From a checkpoint of a small image classifier.
Model: 9M parameters, norm rmsnorm, activation silu, moe top_k, num experts 16, patch size [4, 4], layers 8, width 256.
Training: muon at rate 0.0041, held-out accuracy 99%.
Rows from expert 2 of block 5, named by matrix and row number. Rows with one number belong to one neuron. Each number is 128 + 24 x the weight over its row's rms, rounded and kept within 0 to 255. All counts start at 0. Numbers have three digits each. After the name is the row's rms in percent of the matrix's.
# up: expert up (model.blocks.5.mlp.up, 16x128x256), inputs 86-171
# down: expert down (model.blocks.5.mlp.down, 16x256x128, transposed), outputs 86-171
up.5 096:147138144166123110114139118095119101182126115137117127120099143111136043133120140142162101119113116144090101131124105117074132143151119138076167136090161098107127169109149121131111158129090118098134100141110125169084135096121115143161163132160127143098108093
up.6 109:115155145148148120102148155123101157143133093151114170162126128146095153125102137161107116100101096144127150118132121168155109128150166144096141118100109155127150094130150114110161150114121158139104129089144130114119137133107096143108102122114074114113131180
up.7 107:145116087116108123148143100148111138134080133156094142141131103129087122121169119076108167145168132110110079135168125083147092103102177078134124144124085181149127115092118132137125142154124149134117121131121134119091105156120100101134109146124121129153101159
up.8 102:131106117147166133096131121125095063139111106081137162074131123147163168123103143145085122192156143150144106133157129140100136137135146134094113124142135146106119153114147071144128147124137084148123120115122172109121134113082101163102148096148099123134124129
up.9 102:101127132154144159166138126131182097116151158150147120166144160158131108118125119140129082120127089156143114137133150136143106106131130094127135109098069115140134144108078147130117150149121162102130131110138174087137144126166124126090106122130147113158100111
up.10 097:127121120083174112165099106125146078139145127079090128094169136097132098144131159136107123111154146109165149113131136161119141122173111109094107089129167147100159168153106144093174113117081141158168152117126136145158161132111159098082141128093128148116144149
up.11 099:121123151144099129129142091130103119164086130134118159133112127073154119120140119126114151145127185152125125161143122110139148107094094155184134112121141131194153147114149177090117120154139134130167083119149127138159128148123146140115146117168115109129110097
up.12 099:126143172118161137143133172103085103138125128127153151089171125124109125120128101153102123154122165146138145145105138146127102136175134112142126108142099108145118123190144130122155153091099089133121142085154107134134152136097148128117108121113103132110136163
up.13 092:173126103137129103121080120150119092117142168164176146102148130113140092141141120184170138084136115105145117146162130113124162129153154135121164132123129146141141153164133111152113124160130101129106109168134120158103099100101156085095180078136105153177114124
up.14 100:110122116102117133115165123183128131075151110131143160140127092134164158136119122135098114106132124117082141108156127164109136157103087097098094145128164088131136145114104148150168119108146132122111146124122119139141141136114163161128132136166126159133122143
up.15 099:118138136146186141140100148111153171151185162153180110124131119115093127109085167169146144156157122141163121117137128148162135132087142123144102121063156156138155122169143171153145130080111161131141145149153116136111138097131102137129087099108108104085155101
up.16 092:161108181119124109100158148108142106174184093125137129143120135127126097126136135075083117111098105131099137156170139139128099137123179130088122122113174185126146121118148153116138155164154156111144140126105144117153118052106143128122145141105123131170082123
up.17 099:133161115169136117139128131125147152132123136119092166177125126171135140155173144080103102116120126085130122089105128119120118125115093068125111156175135142115101131133104167121089116125171127121116111147117096107128084110109153177122121098172131106104099118
up.18 101:124139135135157169076144132142115106162071145104136154103151065092129133119129079133125131118141135121097121119107148110125135106134133113139109103101102145148122141143124131119105169115107143113149098089135133137144133129089124163116165174085110100104143161
up.19 104:151170090145142110104170133142153115137148129107135166137131149161110132086137085170122137109092118114115159126118101151110126105104122110142159119144093116158124117157117096119161139130109070093086151128123136145101089110109107162142162158155118098111187156
up.20 094:146168148156143129100091197093147143086115135151129083111147128084150120098135116102115141144125134112103163127162130091134137135127124144126129113107137157080129116104143146151090124133173115127070159169136113109091102123134103136087174120116132177102137182
down.5 101:147123097151159146121098134133117150145161197128116147135142128142135091152141120113096099143159165093124138100119172121157096101130121119135089116111136086130115140126162105114101112107136134124170097169117130129141157134120113105112118158147158127104148171
down.6 105:093090126097126142116131117149151118101170115132125122132095069112149136187100119157141117125097143121122175155112114158149113107123098126134113101101144132123124133137089160180073123151098128143110123142093134145104138110170151092170128110121142133137105179
down.7 098:110060142183142172114153132154111099125109146149122128173135171130118141157106115130144169114125117101119102101116088174124109126121134166140122145158155144137136102119101057154160145148123132139161165122118143125102116122118151106106116115167087057149149164
down.8 102:171139173079120147141104132138123139157132110139151116140161122120131091165089126059162139146085139132132099147121150131147117108130135063120142113147135137146137112107107126141131110131097119104138117129095128119130158111122113140091138110121125130127120111
down.9 107:124122096086127181127128152147126054084119122114129152146188131146112147190146152142154135116149118113128146122119116149115127127125124141160146159122130139149129115135129158109093139143112114081109118180159126118108136092096128119124103127100133127146105114
down.10 100:124133127123102169129116103137159168125114120098125113118110182120149108167141128125111160133148168117133133120112090133023175118123089152127174197163156137138120130140131077147116115104106128140170104130084121128153141118158124149124097117105132145130133096
down.11 099:075125166151141144128108145151149101106165111126130125151108101117152189121139095171116112140118115160103138135131125104128156107134138084100138122137122175114135127132118085124103109135104131156184114116167133114158130044113167166138155113138121107135178141
down.12 092:149120144101100149143115077128163154104096095153138155145108083158140139148147129167185079159110159140147164129091138147126097122135070101105138119133082108132125111123076105191091157149160106108159144156144114146103142134142167110139129141139159146119102094
down.13 090:188127140131142153133140142183109128109161137139132163090106161124141123087103132094115146140147120149126138136134130151122121114129158073085112130131123141109118152148122117142105144124143115110132106117152137135161116120072078147087092099118132120157147112
down.14 105:086176119145108136129163173140150123195157139127088121104106108124138142135123140172111125127181152145133087140123153114099109134122080120093137107147104133150122121142114133125099085115139163085112158123122127121113129106114108138129104133128154111113119120
down.15 094:149111154139135066112117163110145110088132064140078136077123069108100118102098117177135149146150106158115118097160144132138151117132124158082145119185130149117130122130176156151150114136146100128158125152178117114135099125126164152130048122113187171124117109
down.16 099:100108111174151093134142132137172140090146135139128135111108108111147160128116122115110114141129106129095143142111148149131139121117098129120116149133156103163155118109061137135109123110113097123110146129074127147129141135156130150097106144126160150120127063
down.17 100:119131108149107142123141142144159074167100161102134111104110136131127120149138111163155122162172129143108159158092124137102100145124146135155109111108148157139120106117118143101118139115141160146118139116111136097120124137132155116119113142138128203136145126
down.18 105:115140074126114110113162090134123151101138121092140150136118081140138152153111141199081117100104114137140139078135134083180144128126135117116092140143145159080136158115112134156121128147139128093153134182117122107172139116107083138147113146138171172106108128
down.19 107:125138080129145085127132086142135135170080140080111122139105043151115149131146133169171118119127170156134144129155109104086147148128087098144113132145145187128112116120141149102093118134133140139116123052128126132105135126105128125098098153144134101095109074
down.20 104:095095146138118110138161103126061122127089126118125118092152117131138109156154115082094095147153126166146150107130172116152123116136117118133126180177129100147136129146119132162122131102121107158090116145116137118031121148121136125127124185146121175128131085